A small contrastive audio-text model, trained from scratch.
Training: 4800 steps, batches of 128.
Data: trained on struck, bounced, scraped and rolled objects made by modal synthesis, 78125 training examples, 7.9 epochs.
Rows from block 3 of the text encoder of a small contrastive audio-text model, named by matrix and row number. Rows with one number within an expert belong to one neuron, the router's apart. Each number is 128 + 32 x the weight over its row's rms, rounded and kept within 0 to 255. All counts start at 0. Numbers have three digits each.
After each expert's rows are labels from the 100 texts, of 14976, where the router gives the expert most weight on average: "tokens" is the input token at the peak. Only what is clearly more common there than usual is listed. The data: struck, bounced, scraped and rolled objects made by modal synthesis. In brackets: how many of the 100, against the usual share in percent.
# router: router (text_encoder.blocks.3.mlp.router.weight, 16x384, trained with AdamW), inputs 308-383
# up: expert up (text_encoder.blocks.3.mlp.up, 16x384x384), inputs 308-383
# down: expert down (text_encoder.blocks.3.mlp.down, 16x384x384, transposed), outputs 308-383

# expert 1
router.1:150154120067108150081179155161118114068134148155147117152119140064114142180121115079187099091091130173164134135175134125077141143102063166177110120082070139101136150187074108190067213086148127072085155107126145149107057113135136
up.0:175140136140159125146129168088137135089184125118145138086141039078179156132144130123148099107156078149128131116084182107172139101122137109124123101180073138129161144163118099154136138143142111152105120090157136092102135105145098
down.0:153114048142123173111090130067116100143064171093118129163115137058140127095123193149141095164110095164117144096098097140035139083115106153162145121109084155151084148100154122227182126080146161095172102181146161145145090129093112
up.1:173128115130143114143139133123135087081106128153112130104103143128150086101087134124116145117139028066073122162114200123134105126105170151116159098148185100106151216155158167140142153093086129170143147117139134098091126161150109
down.1:075090125099173151164111137145141147184083159101086162122144159165088071137121168133193120125116234153111171125138117108086115086145121126094129133166177198092118069161159092120170137134150145102100113109110146126200100101114140
up.2:152160060067031108143136092165064197149138115099113141134087077132144104128098144105123101143107121133089157103085083147132131112134113062122107108088211130140135064133140119093144134105082164124138092168098142156075152121119109
down.2:104136132198186136173133173137131103148137101112124170116180146095138156150168175106149161162123092145109123094087141119120175142165115174100133131118152149064091145114130139185139143147092104186195162134112104126115121098107141
up.3:082148133132056119127173087112165149172117100090101180145139177104100125151143168141057064114128167153120168094150082153138133140105189118137078128145161116173137121119206137114113150146149195111102134145142167178107122134121142
down.3:181195111159128146133055137108087120115130088142091128126136151167161153074111051095149148102157155096147084140143140132175133118131130128118119149095164109151175173087104085131103120077150090153154119156160115098141146068082104
tokens: "scraping" (49 vs 1.3); "clamped" (18 vs 0.8); "thin" (7 vs 0.8)

# expert 10
router.10:147117141072175112113133167166109114155058092143110193093154130079105157119188115132104090142113147176104140113150107144136130171135151164114145188132085115121104119177088136153111133116129090104132169115143142179109106110137096
up.0:106129128168098127118075151136184127164166146146103139148055106105132098137058146076134105119144154122174111172146150117131158099149098073185142147137086140136081123084181099085109088108075115114203169133142105104101092155159097
down.0:118165108173147134129084150131153172080123111165153111151060142161115173131107140130146107127189117106123081109124108140145119093108084141165114134111110139119087103078020155153089109142149125091081024164109153091127154115100147
up.1:079160102089134106085141157098099117143126105087120133135219163099143124123118084110153116113126130158100105097172135172129186142108178065077096132145070128126104077133131106145170114139124191100143086183089185135174095120131061
down.1:107129137122171162143118172112119175077134108189141124138119084092025172099149142129130136161054130089160132123105194140070106096177097158196146121146169171080198173145166110173130149172152091166124163125147116141094127153114071
up.2:140117127135128112109111118180117036183092159131168131157177125135023164140079118092094129154074155130107123142176104145171179181176158123155160137126192093126136121113135095124100157100110154171197115127144034132095118127108109
down.2:134099140089090086086118140128118136144174163123113158091103178094145117139144193150125082142074212119127122095067098118061118058107101076090079121138187114172135156125097169114145128137134145126112117123096143098101152085071136
up.3:134087120170170084109086125122103150157080100135155058188126144142154166054141081156115149156140119163122141136095101145141159088153101164173126119125104147083119091094087119150117150127134109104161120091081097117044099117118114
down.3:084163177082193190127179120101189128152068089131159194109136131102143115110180140181114050115148136154124159139137086147112175139097162154096112120129118086097115138116184132177143122129119113127136120176181166180119168139151118
tokens: "plastic" (40 vs 1.1); "wood" (33 vs 1.2); "rubber" (20 vs 1.1); "in" (7 vs 1.7)

# expert 9
router.9:127168166160138121025191113175126128183189153148108138095166113087137169117143152086146154139141148160108126104144197160104131149098102178086133110105114127119096201152121099172105135120188123122132196102139109158157174114130146
up.0:138148180177063179140122090118189120170121151028203148157121126115173143141084115117139137157143188136106110109171111076098152114066171160118148148117125133159120196152127121108130121107159124068107154158084108134151142113160166
down.0:150163132100170113093174172156092120136131126163097142135090188117174138167154125158123160101060129079149155125080150205166116187185114124102125087130154138160122111153061110110129133100110170146130095054127145142136138167087157
up.1:087161116160128091093163110147134113093122148158146167130137091145097152102122072143059136143131107108130114134101117150157154139133129146138217123128200097113140131114130172106133111158150177128113160119150150109071141150119175
down.1:108114164092181126096203167157154108122140101145199071131104133115118144138118108136174104110115095157111149113144141119155089176132183145153145147093047197128093152195092126137130155069097134155096078126179116103114143098161121
up.2:109145172143106113100115175132090113140121145132081176074113147135155191058147119129103101117151101131077169068102114151147133095110103143113104166111180148070075113119137122139167080160130107129138166165078127100108093125105141
down.2:110119121171125200175129084120141154097142155115145092112162081103088073148062112144148181140125122134163092094121166115121126169143146152115131097149083102110126152105064144127103165145120120137163109133092120147175116094125148
up.3:138148097139141141156134043156145159132093155110131190108166180124168184135133145111144177135121109121134135129134132047096112122100082154145138146145094146067159147113148157162142150138143084062170122100152086129135142134096079
down.3:132113168154165157123115173187122104085142097134119110197065129089093134129108132134136101166153113070064158143117098138146140109118118125113098117063137119144084174090119128120114088150113144126136148134073154144094110089129127
tokens: "noise" (87 vs 1.2); "room" (9 vs 1.7)

# expert 15
router.15:142054155055078090092161118160076095064142157160129110112142085145085083057141137098191120095184157171101200136123104128086175148124133158072065144113122116085096117134103107138096170165143104128158156098123099126101119134086118
up.0:097108147123172104161110106122145155127113071097131137108134068066156104144091095106105096135121144159120115049130056108117145106140071153129125099173088111100051161143154140126132125152146112153160141105128099144116188090144104
down.0:145173080092110155111115134046083102120134166135196114172136144158129099140125119118161067105197146067156114112170123106121138143104176090098117131111138146098153122133200150117137080116175136144066072149117193188115129117089168
up.1:178148119159113147122163132135163091152161096097099093123136089107139120136147121159143123145050216083137120147158160141210118109152135122134178107092141192102124143119141092136161147104095117067181125137125116089108166140170165
down.1:118173153161119134094147139094107192062122134141169130102072192142150096144131083142094143145089090159135146147059151110105162160058104102134073106088071101165160155159069120150153113128150125157117130138080118149168097062090119
up.2:142108150119137139159113148121109138118197085120110152071085099125155174106178141179158136109125057161157115073073110150134132079149072116159088088099127178127178114160173158155144092118099107161191180142106134053154139115103186
down.2:136082110184100077130113133056148213188112182135112111164200185142118081120172107141176152166151157106132110140124103121153145137166147112136169165157096115148104091125144095152117161099163109150144139104084153174176151149148120
up.3:054075129126117048083157112108175148072167144125093175121108207169112125132147128148104136095147145110116164083106118152149147097163165116168069165138129183128106123130161113169044109123096137187140122124092127085086135152123113
down.3:131106143161127137110085158141133155124162054184104110138216113147156130144105059143134155135133163141105082188116138149132130133136115121185157149120100137130104112028122132082174153175088136166117136116170102183143079133097156
tokens: "plate" (16 vs 1.7)

# expert 8
router.8:102135140116084095158123129097120099122157102130098157142151158211099137088151168100093160102076093093141138135118154147160140096152149116177203086117175119110121168135171140096173078150154166113119130106104126162182166085088150
up.0:182146109097079061094092194115175116098113123172127120067054093159175111141118101048095098156080140093089162120139140138153157107132179105095140121138101186155113168117108069156140071100097102095117150187183113102126074146118093
down.0:102083138164171141182160106109104104142114120054172135202205213134144164097136156194173087114103164147133099135098130075131124144155088127095152158114132086095119136156144190094151168175131068178140138087119126124131166085153144
up.1:045142120126125152188146161136135071109143092103120109158125150094132152170177161125136139185061097097061119129101066119115178137114151153147121111101147165163117150077200116118106133091181113127104085141141095113104143084096067
down.1:096094096125098141129083113139130138130080129117101110110093109171188100159067108162098134112150143192118139170128169180141064074143103113099173152159150095093117106139094082106171079118120122088113123149121100162111142098184136
up.2:124181108163093147112133137119141111048148106115113137080141154129113115128079058121096141133104171163137116087101090148159175098094090085176181132151101152132119134143069139135139117162106120094130149120144086160164077141131132
down.2:127139141119159139162135105134165100184205107061129183146140110091095150119121158132140142142149097106081148074146145164126096129143178117128141139099123070128092144091144135153158100171151086117185109123119091113114145113203142
up.3:129158189134091075160124147117168146150166107169159093080167141157097178154136116133121130124147156132105175123117110132166144114156184178051130093101100177129104134117146086134139139100103133146134119117199166100148116136105113
down.3:160159134137072135116152107123117115087101128136151141120130118168161101085150087105184103137155132163118167126125167126123167127113163143094124098101055059115159116113134105132129109131122038150150171103123144096123148140131082
tokens: "large" (92 vs 2.3)

# expert 11
router.11:112138105111125136117133149147102091133117132101137107160104079156112120132098076109125090086132170132130130126116153197087148196092122135084104129132093104098141085176108091166130168171076097102156132141154096126094066112103134
up.0:121138127078100152172157157110152140140107173142164195125119125091175168168138124171114109155139130113098082124133118155086079135165112196039095102145106068073065120151091156118128206082157177107187119095170133057136112124198142
down.0:151122145185110129094160125172114096125127090115120108155158138093084163100099120162162094133145112146159071181111139094175054115177138101142122098108138140169209139094133176215127082188101077141149158110104192178091185196134128
up.1:067106079136136118157125099084084170114128118100124176131158119159105082108111187144099172090080122049105125093133162113154132140141116156083172113182128171156196167113151092156124161115130118101150046086096158171107139139154133
down.1:158138119091069121086138096131102145147099122128147101110093154102108126161128133129139106158179095164108148158146081138143082139101122125144112114184100102134081132154133134089108154142139092129135108116125082147112078133088126
up.2:115084128119125095185119109096118148133062171104178139086130151078138120102146176117119108103088156158114135086136047136136128187123067034123171142111127046125175104149081197146128111165176143107029161193090136169137165149124172
down.2:118086127111101106104155110134104086171127121166125070172167115173155151128124070124149087131141164145131122180098138111086181099111144157147124140172096106095183218163163120103136081152148112173140168117094107146157112116153154
up.3:107128150126132149115128102101166196098130113148089174111155203176133132102144187114100180143104128141109086083155100156114177134165135168117147101100076126119152052189117130089121123110123112039120113136115102171160134164151144
down.3:121099104127089154076155113189126151173135168067103105165136129093137165079152101186097117122119132155109174107143166134112107086098144118121152154118145141127153146135083145164119121146127073185091102109094117110155157097126113
tokens: "muffled" (47 vs 0.8); "ring" (28 vs 0.9); "rod" (14 vs 0.8); "bar" (9 vs 0.9)

# expert 7
router.7:173125164120174111093114091181121145131124193111136107138137073096195112167092159077166106110142137163090123124150131132068107105082070120161125156138180182078116153144120100141141160175101090153145160199166138141163172089122148
up.0:120130139102103167095123113122138106132074104109094094137165110182164159123173095131085120105131153073124109149082192145126171080156132177149159146052092134223150130110115137164099159149127052180109130111105170141120160084123122
down.0:130186155146159129120136148159141070081175159167115061099162110085115121095068092089207143123140149186095165120147073071090054155084173088095149193173141148043140150117156090091141094115104167136121132103063088129126115085074045
up.1:101144056133122069112136115114079134153123138088076137161079106129142119111089118125137143131102160101162122083062106091087138134194051100113149125139084063163143214177142124088151133064124108194072094145122083093130113175087132
down.1:126103114155136086125144149137172084124173153161117096134136113147122115140124106100130170112088121166104086172081099100165129112125232123132034094131087142130173129090175090139126118156149151106087080158086108092136153082134111
up.2:179193107176161095140183147101192136122155068140145075137108115106162136118142118139145154182102148159127090103144141073135177136146147088156140098079145172153113161113137125077140150106196150098129098173143181079153128139191075
down.2:120069128117147141127082082147115090162085100119106159146147154079115089084090175136069113146149151102174123115100125154150068133159167178163190185126133096135124067174160104146144134190149113112157117083090140170144171102103157
up.3:127104083144120152123197180126115128146130176134110141110166134062170149132122107135177143122112108144178127114173109132160128120085123171127147119140122168123182213158118106140109170098125138159108124124148129136169123160128158
down.3:141162117178139103156108106108164149056169116173169122096161161138176104151140117198105113118130203112102151129124108143101133128145197091172105127103144124122137046058162194151137075133093112156143101151084073077142120113085196
tokens: "hard" (94 vs 3.4)

# expert 14
router.14:089118181072133124117176131132119130050149137111131180110167070103091066109156124097177144096203126146133165149160141102077175106121137159092079118106095096121078093142113119182112153108124075085154169097130084149099114124089141
up.0:184189118105065153138064158145169189138128157145156141101077149110154097144129156129131094140105104098128107161086104112137141115120131144138130068142195143081149109130142122135088155127178131131139138131109092118127136087068123
down.0:089119115174130155090140112135154151174088101139062120171137131126104121074159098097106133195138129155128104135086178152088114111133131140155120170142129130155086092080096120147150137088111085085110067163101097133160129146166073
up.1:181081111080091162121126054129152148073130119112132128203129089153082155150205155085092151162097093152156099126130125164190107065129094165146141138067182135062126082118171177154116141096141152158129088062148150138122122112090145
down.1:158085119166102129122114182149183122148136133149165168096113140161178150115100084177146163147117098134099136119127118128114074126111081098075164170151113146186066154146065118098129171093159144147120084150100138102094103155134095
up.2:114163130088116145099081188131142135198149126143190070081144105124079144155106105123132155152089152085124100126088110186155171178120065165137145156091136127118135147174139117087169108157160090180141130133157137087122060101100112
down.2:106092174145067103119136111079060105021118138089153127193096069158159159099139092085142144107141148150116141180166144114133165099103088094128033163152151110041134084114139099147163113111123124101162113076071105128108152145040140
up.3:130153106088095136214089182103186152105158106147140159119138198131097150136148097100133102113085185121146146113177087072104164179120118138057149165146128126108171120125135144135119114101062073122184106147098153185128087087157150
down.3:159167128156081130110194120174137130106069174131185119184108121132101147077179160149065107102178104128126126135065196098139112121160154170151178062109084112154186155157101086086136180119118170130155076139105095131164123202054123
tokens: "medium" (54 vs 2.2); "," (46 vs 21.9)